config.toml
arch = "unet"
conditioning = "class"
objective = "epsilon"
cond_dim = 256
num_classes = 15
pixel_unshuffle = 2
widths = [64, 64, 128, 256]
blocks_per_level = 2
optimizer = "adamw"
eps = 1e-08
gradient_centralization = true
decay_fraction = 0.4
Rows from block 14 of a small class-conditioned image diffusion model, named by matrix and row number. Rows with one number belong to one channel. Each number is 500 + 25 x the weight over its row's rms, rounded and kept within 0 to 999. All counts start at 0. Numbers have three digits each.
After each channel's rows are labels from the 100 images, of 14976 (inputs lightly noised), where the channel reaches its highest value: "responds to" is what is common among them; "colour at peak" is the nearest of a few named colours to the mean colour under the peak. Only what is clearly more common there than usual is listed. The data: reaction-diffusion patterns (Gray-Scott). In brackets: how many of the 100.
# convs0: first 3x3 conv (model.decb.1.1.convs.0.weight, 64x64x3x3, standardized in use, each kernel summed), inputs 0-63
# convs1: second 3x3 conv (model.decb.1.1.convs.1.weight, 64x64x3x3, standardized in use, transposed, each kernel summed), outputs 0-63

convs0.2:522448534529497536501514524506504504451544503485466482534487467552500484515484547534496525527487509498506528468503529530512460500483476462545490501524526502507523507475482470482518465501484514
convs1.2:559446515470495548502493534465480511529504536490531511505495531454473525527468510494495505469492528508527496499464500487539455471525510518510508494516527526480528496500490461505476461487473490
responds to: embossed (100); palette: dark (44); feed 0.062 kill 0.061 (40); feed 0.039 kill 0.058 (38)
colour at peak: black (59)

convs0.45:457494523482518508495496560560491550508540514501491512501518477523506477514507519475499545506494509494466529539514484486497507514461478506478486519506507473554492519471448505499447518515516475
convs1.45:518497466534504473508479524500534463494506541460507508481521482485518519474510487502529487479473509504496479493543521497476449552448516477486533489468530472546516493511516531511487444512525490
responds to: dark (40)
colour at peak: black (47)

convs0.18:450517491513506507516512510492466503512482466506491487437462505533520483512495517517529498484435502503515547452476495482531486564528487513511493500507487474523504502533496498552492459472503506
convs1.18:473504448486453508533529476509525519490510538498521493518490502505490485551537492505501520478508485530507463490493469447443490487475488496504508483493484483538468520550538519517532532499505464
responds to: dark (40)
colour at peak: black (47)

convs0.34:522486537445479520494509499519533487505506478488493513537481508459434504498478564488496490501497497503506460479517504488462502482470541488512537450496488526561508467474522478500505506491514494
convs1.34:486488483452521487511532523503492544514458460519493478487491486455499496553485518510480506512501494457475469494458516480476477537487514501504526530543491498541474481505495490447513546469493523
responds to: embossed (92)
colour at peak: black (48)

convs0.11:515475513504494511508505552381482461493514508517506493500510525531487516532490512512488516506529496527486570516501458512476493485482470495486481486497508506521520519482523507508493483472493511
convs1.11:539500488487532527521514520503544577493512496558494494522484506512509480547480482509494508502531501485497512490497427470500510457513523509503490481492474486456548499503501477514478529493498534
responds to: dark (46); feed 0.022 kill 0.051 (33)
colour at peak: black (63)

convs0.5:498483512501514477510497542517495501499519522513498504521482493484459497541507531519455482495507515487507468548522485475504481471377538483486521510497522513528501496481496474498493523504491516
convs1.5:492461552487492512502487488496459499489507516503526499492511460508481518479525495472483468573544491476500485535477505527546499553487515535487472505516517562487488507498517462520491477510498526
responds to: embossed (65); feed 0.022 kill 0.051 (47); pastel (40)
colour at peak: grey (58)

convs0.24:497509502485504396511500530513458504487504504487427501521486497533520500504504506521489453489478503508468531531502471499507486508531539496544513493510508470502456496491488526518485506500477528
convs1.24:517488524537480516477509540542517484520501517450478552466507499482490538439535526545495538502511471483482466496501523518508506522476507521532509485499508489529478500472481514495531508483476549
responds to: dark (48)
colour at peak: black (49)

convs0.21:501461524503520522519488488523501513499483474512466507472499477549489505506526543451453527479521515494556577489500523486513488532495517498532508482501498505456456471502518460505517486506486492
convs1.21:465467531511463504582463548472520444480498487488498507503509512476532503504490478541536514492499517484507510469541515501496514509497510508474492504490493523503486495488456508540450521507482463
responds to: embossed (100); feed 0.078 kill 0.061 (38); vivid (32)
colour at peak: brown (68)

convs0.39:477483505516484533497525496377525575497518501492505497510507519507490513536466485544502501512483501519470515513506506512492486493486545508506502503513519529506493495497491500469461510486496481
convs1.39:480469473486474491490503503528478456503508525477513527526507532522495508530493507529476535464498496479511497514471505512527506433518452476505478504502566509516462504467501498471526467472503444
responds to: dark (42)
colour at peak: black (50)

convs0.52:476566536466499520498511531495486505509503482510498482482467508484451499541489514478492466458467504506528505531504492453531460535554501503487544506522493451485482493497518518460491510496482492
convs1.52:536528478487554542440574531513532476503488480527476501507479518502491502479515500499513529494470510507496519478509468473504448495510485482484523497490485448505506456514474518463498497494499472
responds to: feed 0.018 kill 0.051 (56)
colour at peak: grey (39)

convs0.19:494471506540485518498519521485491520486524467495509507496509494534530489500496499515519548491478495504520559486499540564450504503411501469472511489463495482512509518520493499511491469498522533
convs1.19:535502500484527512482524472492453500541481509496514471509491510500495502489512458464502517523499494517481504492473511548490545530425496488546477494499516544503463522529513466478456537480493486
responds to: feed 0.039 kill 0.058 (64)
colour at peak: grey (40)

convs0.62:507547495503518494502499511495520494531498530496479493446480507495461485518479532532469469486481518477511501509504549509494525487507489468512489503519517506486488488497542528531576489445433509
convs1.62:520473498503491466485472502488508478523470440517462518513483562498485510516485455468448509549519511518498497456494528527475527519484466505521513549515519529496469517490515473501496521528487496
responds to: feed 0.046 kill 0.063 (39)
colour at peak: black (54)

convs0.17:492500507515500506502507528499488480508505490503451503458503484501495497529484485498486493496509510488518473491503477467570419566590478498501519488512511488476491480502499518472524504521517493
convs1.17:471518497502541496467535475497510495484491525541493520535509491512460482520526510490534485481484506480533516415535505469489492522474487462517528496503545457522513485488514486521541507510535510
responds to: feed 0.022 kill 0.051 (47); pastel (33); feed 0.018 kill 0.051 (26)
colour at peak: grey (41)